A small masked spectrogram model, trained from scratch: trained on melodies that start on their tonic, played by one synthesised instrument.
Rows from block 0 of the decoder, named by matrix and row number. Rows with one number belong to one attention dimension. Each number is 128 + 24 x the weight over the matrix's rms, rounded and kept within 0 to 255. All counts start at 0. Numbers have three digits each.
# q: attention query (decoder.0.attn.q.weight, 192x192), inputs 0-191
# k: attention key (decoder.0.attn.k.weight, 192x192), inputs 0-191
q.30:191128128161128128128128128159128128098098128128088128168128062128166128163083128128128128066101128128128128128128128128154128128128096128165161128128155128128128128190171128128128128077155128128128128128128128128090128128128128065128128128128128128128068164128069128128128128128128156128128128155128096128128095153128128128128128128156128172085128172128128128128128128082128128128128128128128128128128128096093128128165101128128159128128128128176128128128128192128128128128154158175148128128128128128128151085128128101128128128181171128128128128128101128128128162096128128128
q.31:101128128090128128161128060098128153128102128128074105128128128103128128128128128128090101128128128168168104128128128128085128128128161128097128128091128128128128128148128128128128101094128083128128128169128128128128128128155128128148191128128098128128151128128128128162128128161128128128075161160175128152128128128128128128128128155128128128128128128079128128128128128128128128199128089102128128158128128153128128128128128128128128128167156184165128128128128078128128128128128158155128094128094172163108128164128128128156128128128097128128128128128128128087128101169128128128
q.32:217128128181217164219190069095128094128128128172128128128164128128128094128199094128128128073128128128079128096128128097128128147128128163128177255058023059128128128159195166128178176128128128128089070128057128128128128128164100166183128128150128049128128128128128128128128128128128023128128128128128128148128128128084101128074128128128128128128128128128154185128128128128128128128128160128076128128096128128128128073152128128076128105194090128164097128080128128128128093163077128077128067170128105158081161180185128170128184128128128128128128128128128128128128090128158128077
q.33:090157128128087128180095128128128128128148128096128128080128097128128128128128168128128174128099096128128128128128128181128154128128128128128128128128128164128128128128128128092167128128128195128128128128128093094128095128165128128074128154128128128128156128087092128128128128128128128164128128128128128128128149188128128099128128128128128128128128128128128128156128086128128128128096128089094128128128128128128128105128159099097128128166128160178128128128128153128128128151128128099128128128092168128128128128128128128128128128128168161128150128128128128128166128128099128128
q.34:157128128128128089128128128128128084128128128128128128128128128104092128128128128128128128128152091105079104128128128128128128128128128128128128072102128128128128128093128128128173160090128128128128128128128128155168128095128067128159081128128128155102086128128128128128128092173155128170128106106128128128128128128099128128152128128128150175128189128128165128082128094079215128128128128128128128128128128101128128128128128128161128128128128128128128128128085128128128151128128128182128128128128128128128089128128103128128095128128167128128128128128128128128128128128128128092
q.35:074099081050096090128128128096128128128128128128128128175128128086128128154085128128128128094128085156105128128097184153128128128128128093154128079128128128128172128171128128128206128162128128128128128170128128104128128128100128128128160188128128173128128153193174128128128065128092128128128079128128161128128128128128100106156145162128083128128128128154128128178128128128168128128128161128128128174128128128128160128128128128128128089190128128128152128175128128128128184128181128128080128128128128105152128128101128079128076128128104128128128128163128128162082128154175128167
q.36:160060128128128128184092128128097128170128128081128128091128128172128128159128179128128128128128128128128128175128164128128128128128095174078128175128049030128147157128200128157180150128128176128162128176105128128091156157128128128089080128128128128128128128104097128128128095128128128128128161128113128101128128128128128128128128092180128095128165151128128128182128128128128128128128128128086128128128128096100128128128128128065101128094128128128128128128128165151128083128128107100128128128097128128128128128128128128128128128195128128128090075128165128160128128083128128128
q.37:082128128098085101083128128128128068128128170128128128128073107128128128128128128128107128128128128128128128128128128128128150128128128106128128084175204128128128075128077081095128085128128128128171128093185128128176087163128128128099128128128128128128128128128128075128128128165099128154128106128053128128128128128157151106064128202107128128166128104098098153128128128165128128128128128096128128090093128170128128128095103128128128128103128128128128128177149128175128128128128169101128194089128128178164128128128128157128128128128128128079075095128128128074128128163128163128
q.38:128128128128193128128128128153128128128169128128128128128128034128128152128149088182088101161128128164073128128128128128176128089101154128128163128128128095128128128128082128128128128128151128128150128128128160128128128151095103128128128128167097128128128092086065179128128128166128128128128128146128128128109128128164085128160128085128128128128169083128128128091084128098128093128128164128128128128128128128091071161128128128162128128128128128128128128100160128128128128128128128128100128128128128164128128128128128128107128128128128128096128128128128128128085100128096069128
q.39:033086128128128128128087128128128128128128159128128128128128128111128093128200103098128128128097094128128128155152128128128128128162128128171128153105087100128128128146128128128128128128128128128128128128128128128128067128128128204128128168075128197128152128128128128128171128128102128094128128128156128128128128082165128128128164092128090128176096104128155128128128173164153128100182128097128079128128079128128128128128159128128128128094128128091157128128156098128128149180128128128128128128128128032074158089128128128128128177097128128128128082128128090128128128128128148128
q.40:031040128161097128128128049074066080067128128128128174128160183128128128128128102100128086199128128128128165128128128128128128151128167128128128255084128090128128193128203206175191153179164128128128128128128128128128128107082128128128128128128128128128128081167128102128084128128166128128128128128099128128128128089128128128103128128128128128128128128049128164128178166128128167128082128074128128086128128128098128128128128128128128128128084128128128128128128128128128128151128128128101086128128099128063128128128128166128081171128128128128128128156128128128068128128128128128
q.41:228203128128182098128128128128128128155128128128128128128128128171128128091155128128128128103107088128128100128128097128154108128128128128085128128128128128128099128128128128128128128128128128176128172157128128128128128128128128128128176128128128097128128150128128128090128128163128128161128163128128087128128128192128064128128128128128161128155128101155128128128063084128128104171128128128128149128128162128128128128128128128128088128083128128128085128098128128128128128128128128128128154081128128128166081106162128128176095128128175128128128128090128197128128128083128095082
q.42:066095128086128165128128128128110128128094128090128128128128128128089128128128128128128128128128128128128128128091128170128128155128196128128159098128128128128128099128067128128128128165128128128128066128128158128092128156128156128083128128128128183128128128150128087128128128091128128128128128128128095128154128161128128128128128128128128128078158128128154108165087169128128128128128094128128165128128128174128128128128128128128182128128067128128128128104128128098128177128128174128077128128128128153128128162128128108128083156128128128128128128128128128128168128128128128085
q.43:128167128128128128164106128128128187128128128128128103128096128128128128147087128128102128128128128155128077128128097128128155105128128099080128128157128091128076091128128164094128128128062128084128128128128128128108128128104128128128128128101128105096168128093128128128128128128128147128128128128128128128128128159128128168128082087128128086128128128174128128149160128092102088128149128128128128098128128128128097128128128128128093128102128128128128128128128128128128128128128062128128166128128172128177128066128159128128128128107128128128068128128156108095128157128128107128
q.44:250209187128128128128128163128128128128128128128128094128105128128128128128102095128098128128128155128128128128128101128128158128128128087128128128128128164103033128128091087081171128060107097153128128128128128128128128152128128156150128128185162128128082128128201102128128128128128128128128128092128150128128096128128068097128128128128128184128128163128128128128128088128128086128128171177128128128154128128128097128128157128128128128083128128128128165128161128128128128128128128128128128128128128128128128083098128100128084128128128128160098160128128128128128128128089128184
q.45:128187128163128152128128113128128093128128128150128128128128128128164094128128165128128128128128128092128128128128128128096128095128155128128095076128102128128128156128128128128101128128128086154128101128128128128161128128128157128128128128157128128128128128128128128128128128128128128128128128128128128128180128128128128128128161128095128128128128128128128128128128167128128148128128128128128152128128128128128128128128128128128128128128128128175128128157128128100128128128165183179128128128128128128128128128083128172128128091095128128128128128100101128128163128128128161087
q.46:207231128128176128128169128128162128128103128178101128095150128153128161128128128128128149105128128128128128128100128090148128128100128128090147128149168128053063096097128182084128128101128128128128128128128128157128157128128128128128128128158128128128128128128154128128128128128128128128128128128128092169086128161128083128128128082128128128128104128128128164128128128083128161099128128128128128128128128128128128128128151128158103128128128128128074128128106128128152128128089086106128098128128067128128128128128171128159128128170128128152128128128102128128128160128128128128
q.47:156128128193202173128128128128128092187167128128128128128128128128164098156128128128128099128128201128155128128153128187128163128103162128128128255128071128128128166175181128082099128128128158128069128105128097128128128128128128128128128128128128109128160128128128128128128097128128128128128128128159128128128128079128128128128128102128128128155095094128098128092128128128128087084128128128128094101128128096079086080193128103128085128128128128091086128128128128128128080128128078128128128178078128128128184191128099189128167073156128099128128128128178128128128128128086128201
q.48:128072128128128128099128128082128128189128128128128128128128178128128128128128128093128128074086128128128164128128101086128101128128157128128128084128128128128128128128128160128128128128128082128153128128128128128128128128102128128128128128128128128174128128128128128128128128128128164086128188072128103128076128128147128128160181128128128128128128128091128128128128128128128128128128128128128153169128198128078098128128128128128090037128128128096128075128128128128128128128128128128128128128128128099173128128128128128151128128128128128128128128128128168099128128128128128094
q.49:169128157128128172128085128107128107128169128128128091128128128128128128128128128128095128152174128106159128128128128128128128128076128128159128154128128170104128128128128128128155128128128128128087147128128079128128128128147128128128128102128128128128158128128128128128128128094104128128162157128102128148128128128200128128128128128095128128128128128128128128128128128128091128128151102128128098166128073075128128128128128128107102128088128128128128128128081128128128128128128128128128128161069128164100128128128128128128168128195128128159108128128175128128128093128128099128
q.50:128173128128128128091172128128128128128128154128128128128128128161089128128102128128128089128128128128128128128176128092128128128128128128128128099202128128100128128128128149128169128128128128128104128128128128128128128128128105128128128128128128128128163128102128128080128128128128128128162128087128128128128128091128106128128106128146128128128128128128128159128106194166128128128128128168128103173167128128151106128128128128128128128128128072128128128128128128128128090128128128103147128128128128128152113128181166171128128128128128163128128128162182128128128128128162094102
q.51:078182128128128128094128160128128128147128172128128128128128157128162128128128128164163108159128128128128128128174128158128128128128128128128128128128128128128128128128097128128128128128128177128128128128108179128128128128103128128128158128083128128103128128128128100067128128154128128128176128054059128091128072128128128153128128128128177128102128128128161128128098128172128128128128128128128128128128160187166128128161128101128128051128051128061128128128128102072163128128128128128128128128170128128128128096169128161128128128128155164128128128128128128166128128128128128128
q.52:128128128128128128128128128128128161128128128128128151128128128128128128128089128128128172128090128128128128128128128128106128128128128128128128128128128159128128128128104128128175092128128128128128128128128128128128092128098128152128102128128128128128128128128128093128128128128128128128089045080128128128128128128106128128098166128128128111128128128128103128128128128154128128128128128128128128128077128128128128128128128128128128255097128090128157128128128163128128128156128128128128128128128154160128128166128128161128128128128128128128128128128128128128128128128128128128
q.53:128128128128128128165128175128128128128128128128168089099128128128172128160128128128128082128128203063128128164128128096128128091128099128128089128128154128128105099128128128128128155128128128128128128128128128128128128105128128162128128128128128128128128153128128128085159172102128128128180128108156128128128128096128128087070128128128165128128128093128128128128128128128128128155128128097128128128128128177172128128128128128128099128182128163090128128128207128128128089172128128128128128188163160128128128128089128128128094128128153159128128128112128128128151128100128128128
q.54:148128128104128161078150160128128128128128128128128128128160158153160128128128128128128128128128087128093128128176128173068169128128128128128081128128128074128088128154128128128128128158078128128128128094128128128152152128084128128128128128128080097128128128128128128128128128128128128128128128128128128128128089128128128128148102128128094128128128128128128128128128162128128128128128128128128097149128107128079128128170101128128128196173073128096128128128128082128160092128176128128128128157158087128128128128107128128128128128128128128128128193168128128128128128083105128098
q.55:177128128077162128103128105128096128128128128149128194128128128188128128078128128187128128128128088128128128128183157128128128128128163128128128062128128128104128128128148128128128128128128151077128128179128128128166157128128128128128128128128128085128154128128128128128128085128128128128195128128128193160061074128128085158128091103153161170128128128128128077128128128100161128072128128128128128177128170128072103128128097128177085211171065128181159128128128128128128106095184128156146170128128128128175128128162128128128128068128128128128128128128128077128128099128128128208
q.56:163166065066063155128087128128128158108158175128128128128082128128198128128186128128128159128128098128128155158128128102187128128128128128128128010128128128128128096128128128092128128128128128128128128128128128128128128128097087161128164128128177156128150128128166128128128128128128128128047128128128128128103128128128103153128128128128128128128128128150093171160128128096191099128128174128160070128105088128128128128154162128086128056101128128128128128128102128128128128099128128075163163128128128128162128048128128128155128128128128128128128128128128128128128128128128128128
q.57:128128128128166128128090128128150128094167128128104128150128128128128128094128128103173128128128128128128095128069128128128101164167128172128128173128128128128093091168128128164128128128128172128128128128128128103128128077128167157128128128128128159128128128171092092128128128171157165128047128174128128106128128128128128105128155128153170128094128128101128102128128128072128128128128128160128128128128128128128128188064128128128151128128128128128187128128128128128128128128128128128128128128164128128128128128055168128092084128128084128128128128128128082128103128128128128128
q.58:081128161128128128168164128163128128128128128128128128163128092172086147128128128128128128128128128128179128128148128128128128128128128128128098128128096181128128128128103128128077105128128128128128128128128100128128128128128158128128128128163072128128128128128076128128166128128128102152000128128128147128128128128128128128128128128086128128152128128159128128128128128128128167128128128128128128128128090078128128128154128099128128086099128128162128128128128128170128128128128128128128128128103128128128128171128128128128128128162128128128128128128164128128128081110128128128
q.59:128128128128128128128128128104128128128101103166128128128128128128128128128128128183128152128069128128151128128188128128090128128087128128128128128181128128128128128081128128128128128128128087069168128128128128128111076093128110128128128128128128067128166128101164128128169128082128128128128128061128128062083095086128128128092128128128128178166128160128128128128099128128128128078163128128128183205128128128069128128128076128128128000128128128159128128128128128128128128128159128128128163128128128128128128170128128128128168128128128128128128128128160128128128128128128162128
q.60:128128170194153128128128163128128128128128128128128128128128160100171128128128128128150128128128128128088128128128128128128128128128128102158128223128085128103094184128128128128128128128128128128076128151128180081128161128128128128183128128150085128128128156180128128128128128128128128128128128086081128128128128102060128128128128148128128128128128157128128128128151128128128128128128157128128128128128128103162128128156088128128128002079128170128128086128128128128128128179128128128128128157128128098128128128128128077178089128128128161128128128128128128160128104128128128128
q.61:052173128128086128128128128128128128128173128128128128128128128128128128128128128128128128128150128128128099128128128128128128128128128128128106105128128175090128128128128097128128093128128161161128128073128085128128128128090128128128128128128128128128128128128108128128128128128128128128235179191128102128128128128128128128170128128128128128128128128128086096128128152094128101128093168128128128128128128128128128128088128109154164128128128160128082128091128159128128128128128128128128128103128128128128099128128165128155128128158128128128128128128162128128128159161128128128
q.62:128128128128128157128128128162128128128128154095128176128128128152128128143128128128128085128128128128128128128128105128128128100128128128128177128128128128128098128090104128128128128081128128128081066128128128128161128128128128128128093105170128128128159128128128128128128128128128128080236185128128176128177161128128166128128128128128128193183128128128128128128128097128128128128128128128128080128101071082128128128095128128128128183155128128128104128128095081128169162128148128128128128153128128097069128128128172128128128128128086171128128128128128128128128128128128128128
q.63:054185128128128128128128170163128128171128128082128187128128128128128128128128128128128081159128158078128128128161098128128128128128128128128128128128158177155106176081128128128128128090128085157128128060128128128128128154128128128086128128128170128082169128158160128128193128128128128184043128128128177128128128128128128128128128128128128183128167128128107128128128100128128128128128160128150128128155162128128128128128128151128128207128128160128128128128207128128164128148128128128128094183128152128128178128128128128128156128082128164128128104128128166128159128128128164128
q.64:128091071128128103128078085080128090128128128128128128128085128128128128128128085128076093128128128168128128128128128167128162128128128128157128063088077128166084094199128128128128161128128128128156128128128128128128128128128128152128128128128128160128150154128128128094128128175128128128128128128128169072158167128128155128128128177128128128128092128128128157128128128128128128128146128128128128128128178160128128128128128109094128215128128160128128128128128094128128128128128128098128128128128073128128128128128128155128128164128171128128075128128128128164077128128128128128
q.65:165171128128128128128079078176076128128128128085164128162128128171128128128128128165128106179166128128128128128128128104103097128128128128128128199143165168128128154128078128128160128178096087128128128128128128128128100128128128128128128128128128128084128073128159104128128128090128128128128128128128128146157096128128173128166128128093128128128128128128090128128128128128176099103128159128099128128128157128128099128175128096128128167128128128128128163128128128080128094128156186128128128128128149128128128128128128128128169128128128128128128090098155128128128128128128128128
k.30:050128128168086128173128186128098128128172092128128087099154102165128156088128091128128128171128128093128090128128103128128047160128128094128128128128128172128167128128128128182128069076128128162128159096128128128128082128128128128128074089098128152079128090128128128128128128128086170128067128180128128088128128128128128094128128128128198082090128128128161128128128128128128128128074192128076152161128179099128128128128128128075128128128128128128170128128128128128175128128128128163158128128128128128128128128093087128081156057128128128128128154128128128128128101128157128084
k.31:128156128128128128097101128128128128128128128128128128128128128128085128128128128128073128128128128128093128128128128150128128128128128128128076082128128128128128128128174128078128086128128128128128128128157096128128128128128128128128128160128161128128180128128128128128128128163128128128128128166128128128092128128128128128128128128097128128128128128128128128128155128128128128128128174085128128128128149128128128128128128101159128128128171170171179128128128128156167128128128128128094128128128128158128128128128177159128128128128154128128128159128101099128128128128128128090
k.32:128128128105128128128128128208128202128128051166128092179160128128128128128128158128128128128166128128128128128186128194128128128078128128128128095128063074071128065100128097128128128149128128128128128161128128128089098128128128128128128064128055128128128128181128128128128088092128128179128159128100178149128128105128128166167128128180128128128128128128157089128128128053128171128082128173128128128128167128128092128128128128128128128128128161128098128128128128128128128128164128153072176160128128128069155128128128099166128128128194128128078128128128128128182128128179128128
k.33:128128128128128128128128128128128128128128128128157128128128128128128128128128086082128128159128128128128128165128128128128128128128128128168128128128128158128128128163128128084128128128128089157128128128128106105128128128090128128089154158128128128086161128128128159080085128182128128128128128128128128128128128128128128128128128128128128104128097165168128168128128128128093128128155128128128128128128128128128128154128128128128128128083128160128128162128103128128128128203128128128100128128128128178128128128128128128128128128128128186128128151128128128128128128128170128128
k.34:128128128128128103128128128128128128128128128088128128128128128202092128084094128128128128128128100128128128128128128171128162128128128128128128128128161128150128128128128069128128128128161128128128160128128128128186151128128128172128128128128037128128128128128128128075169128128128128128076128128128128128128128128072128128128128089128128101128128103172128163128158173128128161171128128128128128128181091128128128128164128128103128128159128128128128190156128101128167128128128128128128128128128085128156071128128095128128128128128128128161128128128128128128128128093128128128
k.35:092162128095156090097128128089128128100128128094128168128128091128128158128128128128128128128161128128169097153128156128156094128173102128128128128128180128128128128128128128128099128097184128128128128128128171128087128163128128128128128096128128077128128128098173128128128128128128128092128128128128128173128128128128128161128128128128128099085128192128128163128128128128128078128099128128128128128128128128128171128168128099128128128128128079128165090128128128166128128167095128128097128128128162149128128128128156128128128128096128128128095128128128086128128128128128128128
k.36:089128128128128098181128128128128128093128128128128128089128165128157128165096128128128128128128128097128074172128128128128174128128128128128128128128128128128094128128128128128128128097128157128128128128128128128128128128128150128128128128128128128163089128177128128128128161128149128165128128091167156168128128175161128099073155128128128128128096128128161154128100087158099128083128128128128128128128128159128128170128128128090173099098128128165128128154128128128128128128128128104080128088128128165128128128128128128157128159109128064128156128128128096128128128128128128152
k.37:095081128128128076090128128128128128128128128128100150128128073128102128128184191158128128128128182163084128128128128128173128077128128128128128128184128128128128128159128152128062128128128128088128099128093128128128128128128128128128152171128128171128128128082128128128128105155128128164128128172128088128128181128128128128128128105153128128128128128094128098128128101128166128107128150163128201099128177089128128128101156128128178128128128128128163059128128128128128128128128128179128128128128162128170101128128159128128151160128128086128128128128159154128128081177128158128
k.38:128128173128169128128128159128168128200128102128128101128128128159128092128128128166128128128128128128101098128128128162128128128128128128128083128092105128128128072128128098128128128128128128128128128128173088093083091169128170128128128128128128128159128128128128128166128128128128128128128128128128128128128128128128128128172128169128128128128179094128163128128128128128158128128062128107128158128171128128128128096128166128128128083128128160128172128154128128128128128081128128128128128128128128128091128094128128128128164098128128128128097128128128128083128128091128128128
k.39:128166128086166128093128128128170128128128128128128128128128128128128097161128128128128128128128128128128096171128128128128163103128128128167128099128128128086128128128128128128159128128175128128128095128128128128128090128152128128128128128128173128128128206128128128102128166162128128128128128128128163128128128128159089128128128128104128128128087128128162154128128128128128128157072097128128089128128128128128128128101128128128128128128128128044095101128089128128089128128128128128100128128128128128164128128128128128128128128088128128128128128128162128128128161128128205128
k.40:059094128099128128165128128128128128099158128128128095128074128128128128048128094101086128128128128128128099163128159167085128128128128128128128189156128213128197128128177128161079128128169158202128128128128128168128128128158128128170100128128128161168128128182128128152128128128128128162128128083128169128163172128128128128154128128153101128128128177184128128150128128094128128095152128128095128128171128128128128094128128128128083128128080128128128128128128128094128155128160128128128194128128128128128171128094128128209128090128128128090128128128163159128128128128128128128
k.41:128128128128128128128128128128128128128128184128189128212128159128159128128128128128128128128128128128128128074128128128128182128128128128128096128128128163128162128128094128128128128128128128107157189155083177103128128128128128095128128128128128128097128128069128128128128128167090128128128128161128199128128128128108128128128128128128128128165128192128128192128162082128101128128128128128128128128160128094128128128128128128085128164128192178164128128128128128099128128175128128128128128128128128128091094087128128128128128128128128128128128128128128128128128128154128106166
k.42:128128128128128128128128128128128128128181128128128128128092128128128090128128157128128128128151128128153128128128128128128128128128128128128128128128128128128128128128128128128128128091128128128128128128128128128128168128128092128128158128128156128128078128162128128128128165128168098157128128128128128128128128163128128128099128128128159128128128091128128128092087096176128128128096128079128128128128128075128128128128128098096195101128128128053128128128085128128128128128098128128128094128128128128181128128128128128128128128153128128128128128103128128128128128128128128128
k.43:128128128128184100128128128128128128078128104128128128128128162128128128128161101128150128128128128128106128160128128128169128158128128128128128128080163068099128128128100128128128128096128128128128167070128128128128128128128128128128104128128128128128128128128128128161128128128128128128128128128128128128128128128128128128128128128128128128128128128128128163167128128128128091128128128128128128128095174128128097128151128128128128128099128128128128128128128128128128128128089128128128128128128128128169128128128128128128128128128128128128128128128128175128128128128128128128
k.44:165128097162128169175128128128128161128128159128128128128128128128128128128128128128096128128128128128173160128128087156128128128128128128128102191158128128175128128128157128128092128128128084128128128128128156128128128081128169128128128128128128128128128128082128128155095066128128128100128128170128128128128128128128097128128128128128128128128128178128128128162128128128128128128128152128128128158128128128128128163128173128086128159128128175175167128128099177100128171128128128128128128068128128128128176068128091128074128088128070128090128086158128128128128128086128092128
k.45:128192159095171128169070128128128128128128128173128128203128128156128087128128128128128128101128128128128154072128181101128173128128128128128094128128128128096128128128081158128128128128128128128128128128175052128128128128128128182156128165128128128128075161164080181193155079128172102128128128167128169154128128089128128128128166103101092128128128128095128128100128171128128128128128128170163128128156128155097128155080128128128128179179128128128059128128101095128128128128128128096128176168128128103128091128099160128170128128078128128128068182100128167168128128128128128128
k.46:128128104128169128128128187128128128167128162128128128128167157156128128149128128128128173128128128167128178128128128166128128128128128128128083128128128128128128128128128128128128128128128092128128128128098128128128088128087128128128128128128163128128128128102128083128128091128128128128128128128128128128091128128128128128128095128193103128076128128128175128165128173128128128128128128061128128128128164128082128085128186102128128128128151174128128128175128128088128167128158128128128128128128128128096128128128086128128106154128128128128128128128128157128128128128092128090
k.47:128083128128067165159128128159128168128165079128128159128128128128128128161128128128185128128128128069128128128163128176081177154128128128128092128128032128128128128128128128128128128128128128128175161128128128161128096104128096128128128128128073128128128075128102128155128100128107195128128128128157180128128155128128197128178128171089128082128128128128128128128128128128128128128128128169099165178128170128156128128128128090128128159128101128098128128128128128128128128096151128128128184168096128128190152128164128102094128128128128070128128154088075128128083177128128128173
k.48:128128128128128176128128128090128128128183128091128128128128187128157128128128128153128128075159128128128194128128070128128128128070214128128128128128128128128128101128128128128128153101128128173184084128128128128128128128128128128073128093128128128128128128128128128128128128128128128091128128128184128128054128128128166128128128128128085128128128128128128128128128076128128187128128128128128128128128128128080128065128128128128128128128128128128128128128128088101128128070128128093178128080086128057128128128159128128166155128161128075128102093128128128128128099128128128128
k.49:128128128160095128128128128128128128128128128128128128157128171128128128085176128128128128128128160161176128128174167128128128088128128128099128100163180128128128128128128128128128128110128128128128128128128128128128128128128080128128128128128101128069128128128128172049164128128128094128128187158128128128128128174165128128160090128128128128093128128128128128160128161128128128066128128128128128162206128128128128097128128158128128165104128103160128128128128128128128177089186089107128128190128128063128128157083078092128128128128128128094128128190128128128095128128095128128
k.50:128128128173128128128128090128159128077062166081128128128175091104128128128128157128128128171128164128173102128128128128128128128128128128154128128178128128128128082128128128128128128128128128128128182128095128128128128096128128128158103128128128128128128128128128161128176128165128128128128128128128128128103128161128128128128128128128128128128128106128128087077128128128128128128128128128128128128194128128128128128128128171096128156128128128188128083128128087128091128128101097128093128167167159184104128128110128163087128128128128128128177128128189128128128128128075128172
k.51:128128128128128160128128128128128128083128164101128128128128128098128128091128152128128128128128128128128128128128128128128128128128128172128128082128128128128081087150128128128128128128128128075092128083128128082128105128128176128128128175128094128101128128147128128128128160128128128128185128128128092128204128158128190177128170128128128102128128128155164128128128128101128165175128128128128105128128128128159128128182082128100095128128128128128089128128092128069128128128092128128128128128159089128128128128184098128128128128128128128128175079128128128128128128187128128128
k.52:104128128102128128128128194128128128174128128128128128128128128128128128128128128128128128103157128165128168128128128128128128128128128164163128157097128128103128169128128163128128128128128096128128128182128128128128128128163084128155160128100128128128128128128128128128128091128128128128062128082093103128128128128128128128101190128128128128128128095172128128128128128128156158128096105128166128128128128128128128128128165128128097164128089078128128128128128128106206128128174128128128160128128128128128099128128128128128128098128128099128053128128128128083128128128128168128
k.53:128097128128128128103128155128128128101128128128128128128128128128161128166128128155128128083221103128128128128128128102064128128128128128128128128128128093157128128128128095128128158128098158128128071184128089128128175128128159100088163128128128128082128128128128128158128128128128128128164128128128128128128128128128128128128128099128128149089128079128128097093128158128169128155128128128128128128128128128160179128128128128166103128128128128178128128128128128128128072128102128128128128107128128128128128157128128128128128128128178128128128128128154128128128128128149128097
k.54:128089103128076091128128170128128128168158128172128128128128128076128128128128176128128128128128128128128085085128128128128128128128128128060075128128167128128156128128103128103058128087128128128128128167099128165128128128093128189128128128128080128128086128128128128128128174128128128128128128101128128128128128128173128128128128128161154160128128098169128128128128128128128162128128128128128128128128128128128187076128159072128128128128166128128128128096166128160164128128128097171128092097097128128086128170172128128086128128128128128158093083128128128087128128093128128128
k.55:128128174159183128128128100128085128128128128089085128084128075128128128086128128157128128128189157128169128094128128177128092128128128166128128128128128096128086128128128128128128128128128128128128128085128128128128128128128128102128128106128159128128182128128128128180159157174128088128128128128128128128128128128174150079128164091128128128128128128179155128128128160128128128128128128128166128170099128107160128058128090191128128128128128128192128128128128128178128128171128128128128128128128169128128107128101128128128128128128128128128128162128128128128128128128180159128
k.56:128164128128128128128128128176188128183128128128168128083128075091161054084128128178128128159128128128128128081097128128158154128128164128128128128128128095128128088079128128128128099128178199128128128128094178162128106128128151128128128128128128128128128128128128128102164162160151128094089172128128205128183128128128128128128128076128128128128081090165100172128128171177128062163128128156156128154128128128128096128128088128094128128128128128160128128128128128186128128128128093128128128090128128128128155128105067128096128167103128104128128128128128128128128128128085128128
k.57:128128128086064078128190167128166128128099128128128128128128170128128128128128128070128128128128159128128073128180128128128128128128128128128055097128165128128128128128128128088128128128128128165128128163128166128082084082162171128128128128128128128128176128128128128128128128093128155128128078152128128128128093165128094128128172128128128128128128128128128128128172157128128128128128128128103128128128128128094128128128128128128162128128128128128128128128128128128178128128128128128128087128128128128128128128071128084088128128084128128178128128154128128128128128128128128128
k.58:157128128153128128128165180128128128128128093087128128103128128174128128128128086167128128076128128187128128128106128099151100128128128128128128162081128128128092128128162128128167128164095128128128098163128087158128128128128128103084128128128082128191128128128128128128128128128161128198128128128128160155157128128154128153128128128097128128128128083128128128128090128128128128128128128128128169128061091128128128128176128095128128128081128155128165128128128128128054091163098128128128089128128128128179128128076128128128128128128091100128128099128128089128162128128128128128
k.59:128128095069128128128128093128088128095128128128128128128152128128161179128128128128128128128072128128128150128128161128099128159128128128128128128128128128076128128128176128128128128128128075128187170036128128128099128128128128128128128128104075128128128128128128128128181155128128194181128128128128084128128128128128128128128128163128128128128076128157076106077128128091128128128128099128128128128128128128128128128128158070128128048128128128128180084128128128128128100068128128195128053128128128128128128174128162162128128128085128128177128066128128128157164128128091128166
k.60:128069182128128128128094128150128128100159128164128128155128128128128128159128128128128128128128128128128159086164128128128128128128128128128128128128162128128091128128128128154128128128128128128099160101128088128128128128128128175128128128128128128128128128162128128128128044128128128128128171128094176128128128128128128082128128128067094128087128090128128128128128098128158128128128128128128128128128128128156083128128128128128128085128158164128128128158162128078166128157094128128128184105128174153128128172128198128173170128128128046128086128084128128128128128182178128055
k.61:128128128128095165158096128128157128156128128128128161156082128128128128174128128085128128096199128128128193182128128128128128128128093128128128090128128128128128128128128128092128128182128128128092089128128091128128128158169128090128128128128162128128128128128128128128093101194173107128161171096149128174163128081128128128094074128089128128128128128128128128128090096128128128128128163128128176128128128128128128128128128099128128128128128128128128097128103171128128128128128128128128128128159098157095100128128128077128128128128128128088128081096093128128128128128128156128
k.62:169128128156091128128128128128128128183128128159128128097128128128128128128128128128162171159128165128128128128128128128128128128128128128152128128128128128128128159174128128087128128128128128128128128103090128098128184128046128163128164189128128098128128175128128128128128184058128107128189128128128128203128128104128181128128095128128170128128128128128128128128128128082097075128128160128099128128128128128128128128128128128128128128128128128128098128128128128083128128128128128128074172128128096128128128081128096128128128128128128198128128128128128128128128128128104128128
k.63:100149128128163128128128128128077154128128128128128128128128128093128102098128092128128128128128128128128128128100128128128094128128128159128128128128128128128173128151160128078128128128128128128128170161128089128128128128128076160095128166081165128128128128089128090197128128128128128128128128128128128128128128106128163128099128128128128128128160182128128128091128128128128128128083128128128128158128128128128168128128086128128128128128128154128154128128128128063128128128099128128128128128128128128128182097167128128169158128128128097128128128128089128128162128102100128128
k.64:097090128128128128167187128128128128128128128128128128128128128106075092128128128128128093128186128128128128094157128128128077152128128128128157093128091128128128128128128128151096128152090175128128165128128128128178166128128128128128128128128128128128128069079172128128128128128128128128128128128128087074091128128128128162128199128128128099162128128128128128100128128128128088093082128128128128128128128128128169128128081128128128128128173128128080184053128128128128128128128151092128128128128128128044164128128128128164178095180128128128128128128047128128128128128164128128
k.65:090128128128128128128128128171128089128128169128128128128128180128168128128128128128128128128128203128128083128128163128128128128128128128128128103164128128128103128128128128077128128128185128101128189128162103083128128128128128128128128076128128128128166128128075128128128174128128128128203128128185128085064128128128128128128128088128153166166128128170128099128128128128104128128128128128128083128167128128128148097128128128128104128128128128128128128173128128094169164128128087128086128128128128094128128128098128128093128128128128178128067128128128128071094183128128074128